Rows from block 5 of the encoder, named by matrix and row number. Rows with one number belong to one channel. Each number is 128 + 24 x the weight over its row's rms, rounded and kept within 0 to 255. All counts start at 0. Numbers have three digits each. After the name is the row's rms in percent of the matrix's.
# convs1: first pointwise conv (encoder.blocks.5.convs.1.weight, 192x192x1x1), inputs 0-63
# convs3: second pointwise conv (encoder.blocks.5.convs.3.weight, 192x192x1x1, transposed), outputs 0-63
convs1.34 099:153127151144093122149095153110134113122137137133129139131135120156167121142131139119128104141145128119138153136096173075106133137112112157143091134156138079138145109124125105124159171129133096
convs1.35 090:147114100097111139154140146143122111112183145081120211131161089168099095129083145134127152150107134123120147144113142132117123146128121098070160151162109110111123081131120143138131132141150150
convs1.36 126:123106126138109133137102119110120118125113133130134132123140073120195126184119147107118134137121071119112151089127110128152130107127118169084122123109156136188156138112117183079132106165076130
convs1.37 101:133099140112123159141124123161105139167153105119127122163129134136196125137116113198113124139120148126133140137139141151141121114119134199141121125119101125093098160153148129107150117128112140
convs1.38 110:145150134171106135116139089163141158119123125118156105118114135117124149106167134113092117108140179115149129123183141127136142113110138099160127080102128134141145154099131126135128089125146136
convs1.39 113:138125136150124129149109122158136115115118087139120128111119127136125117047139095169140124140148132146119153127081133118141124123099097181134151113148142143130123130088118136134133156072122122
convs1.40 101:107143158128144138154109099108126137184147133113142110069147105140131138126136147129169121129108159147132133133133112133148113130140126139080146118142123166146133147187100162110158135118187144
convs1.41 090:130153061111103116170129083127117169167124091141102131149093105138105121097121153157173127070116150105128117112123147141148092146097126118127132150111115088162156136142152167130125114122157156
convs1.42 110:170135174110115133134138160138141128132104120091105129130107137131215148143147146077125162095160168101134131127094148152115133131129149068113136149140191108116152130119143105128103142142137095
convs1.43 098:154104149082092104137110110110094105115125128085145131092118165126084153144113130083167107128135169111104129124113152146101102114116137145138113134106136156165156142134125113136146140098049101
convs1.44 116:149137134127111146149151127129126122112166122129115135141133118058154119161132136151105135096143101126139146068166088076183133139156118150106159111104163119182142140120129142087126118080130155
convs1.45 108:159080124155161089148156110180126114127138140145105117099114153172143135139123101096112133123152121130102147118165134106136104127133139111158159162109112133133143144198130112108089113141160118
convs1.46 093:118135096111125138131118119099144148109135136125142136131142132139085156103131081132109139130134112124135155124126108187164136141139117091171159145133116140136160147129135134153154110171167088
convs1.47 106:120107097111107169164094160153120130165125155143125137120141120135112124182137096109101142122137099160141158155110154126145109111158157146129111133121122148131089128074155164095131101122132130
convs1.48 088:120131108086115142140104117175118145141144097165097104120133091096146112140126141148132086117122140114148101134149112137085127108092121123088140084119133123147126142116124109146201130079126136
convs1.49 102:111146128131117138119141096125131114141122104143146148062145112119176134135136176120135078125113105134126144170163101116159116135115097144113147134148086133151134149117117138124104103190185124
convs1.50 095:132110125097131122143103104157104114139121137144139128109133133134085157127096107142135143133105118122156116157147133173139125142124144111140112123126093136143171141074105128141120123118110101
convs1.51 105:126121122138135116136157147108096134122090124132172108074087185144132123166071156116099125133140115151097149097129168138119135103164160141096099125146148109150127139129182148131128171097094158
convs1.52 105:128148114137126152141144129126139160100140188109160121134161130134089142092119165138148124122142068099110107137089149149095127164138136161131127142127104124145154133153122155166180141148130151
convs1.53 097:117123117108124073139139147140132153136145116160123110118149110073172098133137131145169157151102125120087049121123146113091090115098094127091163120116088119133141154152132154149090094130125145
convs1.54 108:100124174082151130138133154144112143170150120130132112156118142147082133138141138051170119100098132144146126161141089134115154171214152144132154137148103136137172137130112148139114138099111079
convs1.55 101:108147098127107136119117163100136145121156139109164147117144125071132137116128130147109145122121128155135167165172080155132125147130152128086141128135101127143117109135118162137132166138106112
convs1.56 097:167093132146134134136114134100123155086115121128140090127128169133116110091134132131116118120174119137106138102101164133112137107112134185091142157092131134139139144154121163115142091144140166
convs1.57 099:128140130151152163136112142114126145117143137156153131100154127063084123131105157084119107089146066126127124114126095084203158161112135126129127114142129099167098111143102108165088145107141152
convs1.58 082:140142152116129160134115094129115139131117111123111097119114132086133176139119113137198163129138116128125117138115098130140119170121121114154112129072149161116143147142153182148137111148145106
convs1.59 101:151143112102132130156127094121143105143134133127156115163119160117178146129110196144193135120162126132105148161119091131105136112097188144086147137104169141131121121127113097152130137110132103
convs1.60 097:109164133108108109144108148141131126131107176113160109173104073170120124167147118177140114138105102126121104157174127168123137139139134107117111102126101117119125153178133083164118157113115128
convs1.61 119:124124126127095114109083136142124131141104115133140134089118062135148159126102122177130137142150138161162131177140128111126141160138075129201144151083110114169122145197108102143125136116171129
convs1.62 108:096118139117096140144116144088139136164162163173163156148135134160145142079107114135149115142125153131144127100219164169133123089167096131071140153135135102094169144159137122125118144137154113
convs1.63 111:128141153103120097113166145131129137131098128125109115102147188185175121147170104142146129128126102123126126127123155121105137125153103138144140133114133099151103126216135125123101116198125165
convs1.64 097:111134178131081114131150122154137117130158124137073135129155138149098128146148120138117089120147163107132179076104116113116155132144102139072109115127111107096112114165086131137156108151129140
convs1.65 099:120151063117162142129112138071188124129106136076136138155110125147126068130136129132157140111121147122117128184158138147132161115123114081126141172137165130145120112135145108132153101117132144
convs1.66 102:092129108123118114137135139109120148114126123133130101127176088122096112160173102156131146142108122121138144170094126158085133130102129121179131136144145139037067112093092135157131127132157108
convs1.67 107:150151141122134153141132122130141134108124122141123124131128109082111094134152136117124141126125077137103122127144101153105106137102140118094141129121151136147135151112080094187144139133149148
convs1.68 111:153091134095122168138177125099140114151136117127104111149139140057122127086082116127156112145163143102117123118161070144120114178149174091118146120121102121152115098046158114134130125090118136
convs1.69 098:136108137097138140137103097102141120187142132127095105098124082103130155155126119174133120081134112133134116110133106154123128136079124121160130146146123125145129142126142141153134187162150139
convs1.70 102:121128161179113086127134126139109127104084113134113128142127203133107125060164163114156131152149122130131151148125129157101145144130184082138132124129184138111156165130162139136149126094106131
convs1.71 098:118163121157133112169109121151076147126098133170155118146132122088092130165129125110162116148141083141112109133112106142117098163133159102139117121148105149136129126151105124137105105120150107
convs1.72 093:127097170116097118119155159128136121129126088104136139131102135103120167142121134089146139107147132139121101105136144095092151083134090134151117170139111132144124173101184141117127150131154139
convs1.73 103:119151152102162126141129135151166140115123125106163099129129139126114121144101122177121106147120115119153149074136094130169155193140104159135151156123186148117132143133117116148120125171112121
convs1.74 116:124104148141091135091146121115123141125157130146127145171129142172115097114117146158113119153145133127133129173124120129126130119123120135120102118175132140119140120148131118114109168119132156
convs1.75 098:172140078125121120105166134145157078149122090094127139155113146140052085145145129124118144070112130121130135106119107083112118117151134113188103157137130116130086157115166143142154167125152149
convs1.76 099:166135120089111132110103112102132110170102115109126128140096154122166103175096169137140099119130106107157151134126185142106132112154138150146130109123090132182136127101106078120143148135126118
convs1.77 099:158142144139090164138117095103105132172112109144129112092145106106104134099090113096120150098134104121134147144124096116142115146139113165128115159119146182096111138092088128142144136079122126
convs1.78 090:108118184149103099118140171164130157110187123095157149132067095127129133119135142130097128172153143094116148097107152124135167145124112168124106132133115093086116130109109137126122127127106110
convs1.79 090:165155139169167110112125127137130118147144165165142136139149097141076093144154127150117104142132132126122188151163161161123128099115114145168125140117125118197115115146127150128143166131134149
convs1.80 090:076138100151128142098144104106131135142127126128150152122131171141107132120106142146137118120142126137111144120154149141109148177114140130147095083177138152098065122135099152110117156097098141
convs1.81 083:155119090136146124097136122153082073131151156112130124167136169140156154117115180092108109157122057129131151135124150101125064107115130144147162145151132121145085128135095102156140142125110124
convs1.82 097:184182144117139135136115133087111141139140140122121116139107146145104130131118136115116123133128111157126119124111092147134105108114129105143149115146122115143133169118155133115134123127136136
convs1.83 091:131147128172116176152128133100134123075146121104129125113100129174144148132134121140085148114165123145127107119122128167101113141140116147136098122111119151114085164127137137108149135133149073
convs1.84 086:145073095111099097130114143142126128115127132110120102150117112170086118131145114123152157145093119136113129128119134139093138089153132085143158142127135131100110153164119090169131159117116117
convs1.85 112:127143151135131123117157119146120108079136146107127121125092127142096096123106114107117137161133128126126131126113134158123136176153107130134156122130113124091191123118152121173120200133167120
convs1.86 102:108121132166143066142102143092100127129128149135161171101104117141115104146139144122115135109168106126131142075124135124140106087132106116159165118102092159141112131144141143101099142141108144
convs1.87 094:160137144126088131121074143101109076129143094115140106122166117119096148145111131110157124118133119101149154095153150156126103120097143125162116149133168125084150128158128067152160144169179135
convs1.88 100:132133093193128105117102114154138128103106146128131107157113137145156071166139131140146099131138153111118165095102139156125102123147131168107135135140093135128115136157118144117137131138120176
convs1.89 106:131113082137095127131105147122114106151146158109127107109090070108174122169138094194094161126145112151134156118151183126146118084181065143119134115112158155178178138101126145105083135123146125
convs1.90 109:141129145108143139153152146143107145154196130109127129105134124145137107128139150126087103108154107146136151136118147141138156124100068156159120120150127124113145154102109134129118100145158158
convs1.91 102:146126134123127111132117121119085119148135115096136110119149154114097166104149189117144120141115131121085148135135115068105112132103108146138105137153072122147115090194076086125089115091143118
convs1.92 091:164130122131120142110163118083154126122109122095147136127128168123115136099165113080169158141116151141109111165159105120106121147156130159137134123101124178166128141170147108128125088136115095
convs1.93 099:125121129124150139119130169125102145102069137117190118125115120122159138096133167130122153129131117104134141111142172118122117135108132160116119172130073164126121135137111109138121112126129146
convs1.94 107:166165102077118155112120157117122123095133136147114126103085140127133092127120135134150100164128122129121142138109130137131210101128160119129185184096114091113121147164151132108118088112138153
convs1.95 117:146159152107125072105123123133113138148108116128118129098101133177148122129121159146088117039132102159114126102104112132139140156093155117112168116136135134098115164180077132139127119160114143
convs1.96 095:092146133129122172135119141131134149139141115135163140126115155122123126116088138115112091107104160130117161115139167125121133097114138085149127108160122128125110076111132141106144115129070145
convs1.97 099:130112110152134145096153135131115149155164086133152153111150193140064117144112092087166112167108145121150151125137086107114131126164117196133128119110188125114093121113141108158097089139100180
convs1.98 107:158118102158132135133120110129180097094118110117157144111117127166174100139095129119129146087113150129138159151113102115135192178168098139110141129111128093149118083136131106151138153136113129
convs1.99 112:101137114079113118139103132117136131137085121127121153097149136181120139118131172108098117082171123107109160119088143142189120089100111118126135138126114128152072130157132122148127136110165109
convs1.100 093:130148145169144148130154129133099157138106115156141165128130125107131076167185144155122139135130146124121155126142125158133118144117113117112087130132108136100159146116086136107112152188160112
convs1.101 101:084135123158118067137104149155175085180113149111130147139157102115135165136098111155125116080114132129116118101144118153135085133122140122151156177124120147159093144121116160135153159120127151
convs1.102 110:120111155156125169144138149086136150157124145074133162111133107095176160140132094140118097083108114169134157127128141141121137151136169170112163130116084116178145141134155128127087124147144153
convs1.103 105:083149139112081132152098128107128165121144148145142147183063196149107132126155152101131131131136109130165153140123109133150120132134134098126126143154136124133100166136145150110108098080105108
convs1.104 109:104142155126029145122091130127120132067153123127107123155154111118131101146114156125090131146136113140146153099132114115171140080091091124128081114123142122131183154114109130105111101146131130
convs1.105 102:135112133128127128110079119093177129106121160104137128109053122107106095134085142144165084128115089126136131146107126108114089153133110121109173143130143123138159071106170119139125148093133129
convs1.106 108:117073109163135193162154136105086154175118112164135155075110088178130154077163133175158125113166120158145094113129182131129112140073077153143146130143126116131108134150144097123168130147097101
convs1.107 115:183150113118160181105087140131107148088140118122132096078167155142117094158068118120140140130139137137121113123127128132118156137114119142123171112121143090163125144135132117083133087107134081
convs1.108 108:099152134151114082127110121102143148133113129123150163142098167169151112120117121127147127120130131100118135141115110136145112139193131114132190110126103136136075141113150085110129126136126147
convs1.109 101:128141116122146129144130137088120090111128107110157128202117108131108126107130106164113122134126143098091128150148108141119129146146181148170131126132120132085129121114104148118170130120128094
convs1.110 122:152067107146117114125137154195103101111120154131136119139114123159140116124119167126158105103146133130123113092116129110152138092153109102140130122124126126091138115161118146153150156130128174
convs1.111 110:107127116140168121142081119139116124086140138126167127135108118165145130103150139066143141137152125144115120122094113116124125146129165130103152120122187125116125126118142161120115110129109125
convs1.112 086:143128101161127104151161147111132122164151107082133108131101166141158113129099097123153140138110150088134114123096107170142119092154087139146097143160153146109149124156107084126135123191128088
convs1.113 104:162127103163115113142166100133051134143135125156137091171102089108136128117118125130139149123114116107140091134141109124120154156123115135148127146135143216133106135115117104138122128173181135
convs1.114 097:166141097091174102147151147075108127127156120092115117128135149141127131189133133133114177115085105131123095119161175150133158105148103128110143105147128141149093127095141167132141128100102150
convs1.115 104:139114092099110141103171118172137119117075099129115130138131163135083135119100111054156145111133151152110134173173093116140125128132168134185142145144127117137143134146097072131085130148136137
convs1.116 086:101122131112130118133076140120137107137131122161132171139090158134133158138139131177120122119120083134141138119134139115093141152159107149162112155164116129145110099115109072122145148134139118
convs1.117 100:123079120074121107117080158119135145121125138145123147162132102134155108128126139141095114115142108133136127128081124140110118171068128173122141150099130108116114125130120139176047125101109111
convs1.118 106:115125147123127122106142152115117134121113120134139117173131122143072105117108137124112122108097112131166170128102067134134135128192099137135094115122046137129089124132129097134110150102151118
convs1.119 111:105113144119139151121137073131119076160120115152120138143127082115160086135176094140092074128132112119133173113109107125098115112129139115123116068122118099130132067132092100145122158122149111
convs1.120 096:119086149156141126113116115131162129085164112099103145148133108127132131110128100127125105115157157133119098101157132167130153128165115091072137100119119139103141152129156122148141115106132157
convs1.121 101:152157110111151099105110114154154120141177151134162089138138105141114128102099127102130141149111096128159153133108144117105129151143115135146155135099103140134139110105150148090153130101139113
convs1.122 087:121124141121087178085155112130118137143101143108140102169091150149127127116124105152095123111131063121087131087118100157102148154105113124117127136116092116136147145123106171149182087137121199
convs1.123 106:121137146134090104137119117124121158134084133111085120128119074156090136106136132164087166074112107167106129119059124120132128120072129122180119120125087147073145159144101146145118110150122123
convs1.124 101:158144139109123142131100150121137112145104108140140169128156175119127149081125110083159118161139112140093154128078168121127142130106140177131134144170178138126139153110113110112113125142073134
convs1.125 114:149159144105134103154134139119132098107155156119163114118140170161177162121152155097103104150141064116112109140130166174150119121145137133107120093105106139104147118114117119120100121168143150
convs1.126 102:103158108127108096120106109138166140075135103136180122120132138136100101126095126119136111142113130168111135132133131101124140112146077138130163126161107081161152188131152079118129133135133133
convs1.127 088:101106176142144163119098108170151110098119115131143172163110139134091108137147133155097083131135112127135108138130121126134147134150154097143108099117103113161095128084154139138079125118162148
convs1.128 107:166120136118166101149103111105132170143135120151138103149103109120140113140139144181122140115109109116124132082134099104120128178127106143119097140109156141152154152222068115127149120157143103
convs1.129 101:158138134153103177119130117122150133153138121140100115119158076162078153143138110099172126156128023114150102097147128119192125147133140106099095127163086145127079144087145136099148129142148160
convs1.130 110:179075163140125105066103097134154164126135184115111115115142162115110125147111133152113131116130108127124098125123120142138069126152130089122132081116139088123109119133131158098114129136112128
convs1.131 104:139125131138079110138143142102105132142109135136141130134146132112151105141100092113136123155147139088104095149099155130174128107154126117142111138079105111152139140144128133183102148130144136
convs3.34 094:195102135104122144085142106166067151148128153165134135123139115141138177110136092082118188117109114105101096075129128136096115154140138108112095159134114122149142144124106111123104115136126081
convs3.35 088:173126156127104115113150153175126134134163162151117085147134098145118122139178102132165147132143154137117154148131137098139185108163115170150126105125146128117108177132140143128114139133128123
convs3.36 138:111103128093126142106132135118103135132125157128131143117146143126134134110132140113125139120145107134112138119105149132123128137154119135150125108110091125117119114127123148255101130126172113
convs3.37 099:122131116137146175097127122139130115133157133103096130133140121108133135136131127117144137127127108164156110125106122147132128136142123113120142122112081116150145122112111109121069191174136141
convs3.38 097:157160116157094170146137152119145147111099073143154111116146165134122103117102138095115141123135088100177157103119121114092120105121136123095142132111100122156121113115135101134123115148130085
convs3.39 102:140139176120139123105141129103087120103124130104126105130100107166089144107133084129124114129135125132143143107127146101133126146128115098127136112114125138126056120108108085148111167127087066
convs3.40 095:108152164131150133087157121138136126113148098132136137113119140129140113113122142088144118106124131143146138114106166138119123132140084092112140095136097125143137147121159189164179145154129156
convs3.41 099:143110145151073086159120159073136131110108073135181132097139186102125159119106119084086147115147090146127128125140127123133110137103143127116100085122096193145137186104106158145112162134137106
convs3.42 103:149117125057155094088176145179146138153114146137085138129150106123107133139143129144151129146136143097146128125136135135124158156131142148134138079109087099086170104170156115142123090199187161
convs3.43 105:165107143112134154164173150104134146126124101139136093116155149115089130121134111123106120111081134106120155106093129100110174111104112103144100135154150162079174150092122132126131157124157135
convs3.44 111:110141118169046121133129156125112138103167147163139115153103132163106162138117115120152153136118130106105104154128122122134139125102096153102131140109122125140195146145132060124105150141097158
convs3.45 106:108120118152149148154115163137146126117127105125138139129141092106171170103132130155142135136105145127131107088107137116107132154164167114155144148110075123155143129116121091103171083126156153
convs3.46 100:123140130126134092167118143140175166143121134093166125129129111141104117119077108144186166121145130122119109116150131140133131135120135131142131134130134113167117121145137109115121133139109149
convs3.47 093:122111094128097033082106134115145140159099121145121117117143153125091143116132141147136140119149112127113154092122133120120131129142116122144144127148096145170053136148095133140113205142096158
convs3.48 097:149145112130189150131111139108115129149106149135193173107111115151087120101083132117146122133120125115132122118099092135156127116134120137112136179146138098160069106158127114163135159125128126
convs3.49 099:103137148150157094123136128125098140136148144084146123052112117101083103110113104151115139102128070122101122100153153095124114119127122105113133125075107091125143129124131148107141080122146147
convs3.50 098:146107092129130141132114087121148108186159138112147087142148115089143094108099135144127126121121116136130138117114143123139148139106107108123153140115142176133178079177159122113090132129113187
convs3.51 095:158107139142153146153107117122128156101117130097159089118109097111151140120128076150117102140103146142130124121125147129105121126130136141158147135082136119167087075112171144145131052068168139
convs3.52 098:137138128106106160109158114134141131124142069118176131106143129127140101113146128128122115104100171093130112139128198166148135151118127145089112118095082146077128091118134151127132104146158154
convs3.53 096:118130153137174086133151126133160142135120177148138114112128108140129080097093161088100127136140142130177148089141131157128106137119090155137119126137086147111140131129153140133201092159132142
convs3.54 088:154137126138123146143134104165119126105138128157133102022148116087126120127125128146118134122120133129150112119104153123170138123155108117120136150131108089147074063107127159145106083136104122
convs3.55 095:119118183141147121064147115119174144109137138109134149125164126136144119137150102149156101153100151177144096123139127088157161120124118140127157118156119163131118152121101131146212136126134145
convs3.56 095:124128130153126170108107109173124085148138069099132125105162118138160116148099128124131096127149109115118161088091123146084179119134151134117121123130083134140105157151112134099075135160141061
convs3.57 096:159133108173130082128151138098122127136164162088172129074138096165146123140097109115129118138107143117150117135154118119145093125121107120124116122146199099131126136161128146087140136093090187
convs3.58 095:161181129116112111162113151078141148154120146164146126129103166152160147109155159111115127124168111106160147099092115133150093124090114118109095097109147160122090137118144135135135086100108129
convs3.59 095:117104113156111141106120173120126130155096132117093101084152140149161121111122156154107141133113124125145098117115132141126138134155126180163148126142073127098101142127151168194143124154138169
convs3.60 091:145118144121142131154158166160142108162162162133120152120137104102169099138119143115138163138113132156154174120102140142118129133164137106123136138172102154128146147172101162119119075096137149
convs3.61 111:137145169141158149131119104147150137128113141125149116115111133133110134119122095112152096133132102135139132120149139131115131125132162159154120128127136139128144103204136149122119069095146127
convs3.62 108:134117111139117131166135149110148130121180113133122080131129133126148133131121110139136145121131160125128140143155142105134159116135130141078125110075135095170161147184141124069180083142116101
convs3.63 092:127150167139128133130158109112126137121124138106121168103118132141111145114105109133147143118142137106120133134116149118127140148123132117130143143085122158153131149220120144142122068080167175
convs3.64 092:144168150206081104162128155067129162148127130131121129156126104144128111121097117105124120122123120128108153138117105135172121142114111103102127135127114143134176151180129141072136130133096105
convs3.65 101:129115130138113138145113130143104119112113105111120047115141142155133141102069118135162123141116113156137077110100111172127048127106108119144123095115125139108127109119127120071115127136152137
convs3.66 109:107128156143127120107146123120141120126083132138143133163111134123087106136105132107124166124132117115094163115133097127135118136150130120159131135155129141176095088120047142142120127114113092
convs3.67 098:139169128178135154143166159143110137136121151127145108132142145148138117146110115150125108136128105112154151081157109092135124118158147127144119103156112123164127081124112142118175130145116094
convs3.68 097:080181118134151174160155139111126124130133072152124168114096133141090092113137133098127130119129103131093137157095067130138129125107141093116115140161120127119154091102148113105144160175124117
convs3.69 099:106130102120120081159147122130086111170158139110127135091136183099122109136114128115159112113118108118111132131162129134126104114115125139129126188128106167104187123072136148096177111120185108
convs3.70 101:146106162136173062161116145111116128149123146124109097101121109124132180110120109154151133130124116120156141104105124113119142128144167164092134118173194118144055173096059129124090190129108117
convs3.71 101:139109114151163132186088138081114169085156112159199117138130191155129130117121134125081119120116110133146120126103118127108086120114083134108113086131146183124152108144123133113093142077125209
convs3.72 083:096075125126111114129147119128104140098135105083159116111107105137100090139082150134082108118106095110191146121137103143077106128142163103146094130117155145123124071129104095148134120139114108
convs3.73 102:115117110102154131114062147084157137098153078096109095115124129135107120110140143126153115142121113133144127103133098121121101116114142120097115104183135174131167118110144137129138115092154208
convs3.74 116:127126140154102158170132123114108148120100150160189116142120135138137135127113103151130107152121178139116116161127147103115098156163132161153152137152137111100125098177149128117135124187127188
convs3.75 101:096131163125168141078152138124120151102095147090082130126157096121111086160123085136098099111098116145123109147135107105099054135119156130110107118120113107126130145129160174129158138098119090
convs3.76 105:132116113160156079099157107142119157158113198103103168159130110123160142115106106144136107133133119092136105108125140145133112149147125087105103136142078120143116132152129111154121104137079133
convs3.77 097:128142140150117104160140151148114144111145152116115135164109093129167118121144152128126127129108152105152157152142166110128125136108131147099123107193150140112105135149130150104142110119175146
convs3.78 089:135133117111123128133116133138112149119120155122076151098174122130176117112134111160142127125117142151168145130117091117134175091137160153088115109138121165108082150130128150113170110123148130
convs3.79 092:134135135117119116121119118144136097126106157079104099107133095124112149159168157164110125137134138172128127156114160132127127144168171145122163146084059107127134161118158198156108105165114203
convs3.80 095:147085186139113113118157155180142157095129134120154156139124145093148121118104133126114147132153100126134106088110094167119085131138143139135110098128129130116119106124165137118152135114155152
convs3.81 083:122124122141144132135159145127163106121093119130092188144093168127153137131140112093168120117137123137136084142115098167130132111133117113132122131121119169070130122124062179138124124161129126
convs3.82 098:138110101122149128113122107088129119123116128138099101083132093157145117133129158130160140133135151133148144155121164082135127123097119162160128132105161148144116121136130178160118175144100113
convs3.83 096:118120097125149132160133130142082149114122116147123122119141130131154142139116120138111129117140118094156116119144100128116102138131116117134120185094142131125143149150180099178169112104190135
convs3.84 092:083108133076120132145120093130120098107117122147131105130135127125141134090123159158098161138116141105154169107138116120120131107133129138116159105180124150085132104114123121125111127080088148
convs3.85 105:144136188132138135169111126059132143178124128123160149119116140108121154099130124117115120123124111127104115129123148140092130111128108124096111109100160145141094139129092123128137147120097115
convs3.86 098:134135121167110130136154109054125164077096165165121145112109100102126118132104107125134103138108160123131073115107128111116111130115144151135150149146140110122120140098096141122101132167111133
convs3.87 095:130180113164131129158107114100197130061149098124145122090119138128111123106114120137127101127081146114124115154105152143100062096147132113103118183113132096100121100102165103165080148107116124
convs3.88 090:142119124124138138154133077134100108118160088116133107107141151160123124122100116114124140121135086162140175126150153146128125123128092154133102130131157093175119115133137145146117129186124128
convs3.89 104:091121141140159168105085121117179135113130139105086101124133143129169150125107162152119135113152139121106150115136132105124106151121116113114145141129158141139088160143120138066132152120090096
convs3.90 091:097098164135134137112152111114172135130129102101113082124137146164053133139134152152128145126117151116117120121122121086115119123141116141151104114150087137151179140167184118121062133153148166
convs3.91 100:139158162109115159125141147082151120149140140096136137116085116142188134141119144112128129121114146133142147132125119131101120126152123153080126133141109175079071088082156157088146080151122152
convs3.92 095:107153186106135095095104117141179118124146115092109141136156130128154139149118116132141121130164112129132133131154153099103119139124121158123126159102120125108153130042107132150149140145162101
convs3.93 096:149190130119136142086117099101118145131100125172157147098167124126130110126086121130123083126137119126111128117137118116152130138106134160115147219099181130133163118114138129128177151111135161
convs3.94 100:112091140107136144117155192125169097133124148091079170151140124143140140128134119153134109126131144119114113121131130116124155123120151136149120148165125042128164177125142120119104119083105194
convs3.95 104:132101137151177138146085150148121114125134105133114119085134109107092135116117116132123127121121106115156144117128119107142137116121125134114141164142091148083170130047174114194111107182173126
convs3.96 108:151108167141114096113071095135135124133117117136125136127130101153197130106117142159163132128107149130136133128137158101157129113147112126104112148066166116091100141110110131128141105132099094
convs3.97 092:163112117140082091153108050118154145139056148145140151163095132155151107123138104118105145133135147132153094139145140110124141102140126132150158141174080146117131158132104143135152106096114139
convs3.98 103:142136151130145091150173153198184167133163128150144138130133117118128156113184129125115137127116137105129125108140125155096137069140136123138111137135150161146136102109126160175134099135124066
convs3.99 113:128157149137122154124139166122103132080153126122122128125095130148134134124107142123117099133104112153133175131161119106147127156135131151144141133124194146110204125139144078122193118142143156
convs3.100 089:131157114087114102130116114114095134127152158126124125125127112169133123169161130146130119129122109122143120102115182106139108130167113138126126091101102118129128116111105132121145120142164126
convs3.101 085:080154107120136144089166168153147122161118106134102157175145112142122115086119142111131152133150100112133156124157098141113122137148144127145123121157175155160125150161144177092118131149157143
convs3.102 101:142116191121169118127171144180115116118137119148109120103132149132113103131151143149127118133143104138107128143165126120132123123140124123149137117089126119082116083192128120177152103114136144
convs3.103 101:115116138175164091117141153177126140154121108146118109102112141103121154112100154137149141120103131145127142113124107113099130143148096149129127144179115114114114118135147164118106141134081141
convs3.104 102:075159065147110166132102109130090148158125133129122126096138111117123143162126146129115123113143159115139117139162114161131138126131127126136119138127164167115063119109098149114103177112162148
convs3.105 104:113077147147114104147127124141133119080144157149113073137111139129121100135132155113116147124161158133122119175116110156158066161145131108129172154136095047129128193140122138138123144160149135
convs3.106 097:130149102127156101147131150136117109113130103104110174103130107127121136124142136143114146112144125129153136140133127144117140119131098120146122141164101181145157175173136199084112097118133200
convs3.107 106:131077154138123153149091095145103117153096150127117135095128115138133123138133143120120108129113137116135151088119137125124140130123132138101136112127159115165114133116100092102153116123108072
convs3.108 100:120122135108167134118138113161108145130085163117147118152119094151144138150124144119114109128141101140098116127126110163127116140123138129129118106101157149073121108125053147155142108070119123
convs3.109 095:128149101127134167091098174191133152163170106142090109140173151172164160122153127117111125138135098116095129137151139127115138146109116129171127168127120084110136132139144130157172116125079104
convs3.110 099:137124103107141104127119154175109136117131139095167108111156119125143127137156131130100129139109145122128129116128155144122109124150142120140123125126127122084114129090129074124121100143097132
convs3.111 119:130124113113118116130124138141129130153136165135124114085143129165050109128130112132145164123117101139128125109112129107124138121126083161139131147153083132135141144109183155176093086135205130
convs3.112 091:168103110118129158122093129127129115156092112136150128134138157166122133139178115113110094139134136109136142166129141125121117119128137131141160108093113118108160130164115143119161118169126143
convs3.113 100:111150117129120150102133097097119091139106133090109145117081145113117100131114150114140177131095099143138181122143113151153116106099152130146124112119148123153103133139136149150124099192126180
convs3.114 095:121125131119101116150127125142155178120107111150172182083133135164129083160171132103112134107155111132147149144158163145163117127154157131093154147105151109070125147122105111130172136136157138
convs3.115 086:157133096145115150118116181115114146108145127117132080168142097142156162166124134166129168147101140115124107107124091101101107135108156158085130159107182093121124174183106121141149124121095095
convs3.116 089:101107160114100162118090137119079118141129159180092147156105113116142144102124091079101158114193161143136132123111130120123088149135131098158082118137064096081151159123121116131151124104149149
convs3.117 095:130123126114119117138156154083130151117170095135145166093158142121136141102094133116115114115102146129160136150157134147098131140090113114126125123095074137067130079164174118152106146121170126
convs3.118 103:127150106174121099112135118120109125083138122154156165158118126138103137114133154121126145136126113119120130129143103165115112109123131117151107133110084125197202113109125109200086144125127100
convs3.119 088:120088106111118089105101137150078156125153117127107128102125091131150153109107094128140182119156130119182135125126118175135124149123158127130134137122113094067106103135131116135112099120134104
convs3.120 096:161120095123140114095176136151141106108170151135124173153105124093144111129156093120122106121156134115134126155141153067107164121121149116099117128087092124137151152123122130192087108130140126
convs3.121 098:114154140141148062127130106123160153121174167096141118161126133135162098100158167137134153134131089094119118127131147170116138143127129133140140149128142167123106129132139134113087194142062133
convs3.122 084:139121104147118095111112116161129165134099169112145136100126140125158137154159162107141108130101133122125128138122130134124125143105158146125081125148115060156096140114149152138116137127143116
convs3.123 099:081130118096121111117110125137110122115185082154132129089131127070113122122119150119153156115104137118131129122147156157115130135129107129152157084093158168102118099154144098166127123156198150
convs3.124 106:136148161118108106145098118111102147080141088159146146118113135132109124144118131131131077115128057126139119108140111129122140135119134096136142102165088132176113160078135137091127117124178173
convs3.125 100:092155101157073129145070133097157129113144103135163134109122146126134089132104120119125121113140169119184104135121153107113113152147115109143143107115166107133170121122118112148102111147125079
convs3.126 089:124086088086099106138124143148089110147115142138129158151150109114101110128097128149135118126186116111141117137149167129127109159137117179117125107138122091151107072096154117086185110121100136
convs3.127 085:125091119167115156107182153160169169160127111136155162125137120123134139091125110141115081123089125148106154119095130150149144139149136137133119146160134161145121126063133157120126136118115150
convs3.128 101:132169158166112168146145142103133137148077128102100109126140090174138147113141122131117142126101128141098136144144142157138109127128129127143133111101143138189139151062115120109170139178098108
convs3.129 095:104114101082143220122121099137119130125154050123104145065140164112155122124131120104146124120126119120126118138119125115135127125133127121131132137107114160134144133104092147153089103129083123
convs3.130 108:127153110144151147161118203088166153154134170175139189115133147131161162156146137141149125116115133127142103129141131159139238118110124139143138163122123206127126165124126121150126122105116140
convs3.131 104:139142100134107162117125120127113124169101129150143103110140141124178118131105136109108139119116124099088152123104143140111126103135126142159118164143132122111116106214101138165152135149124144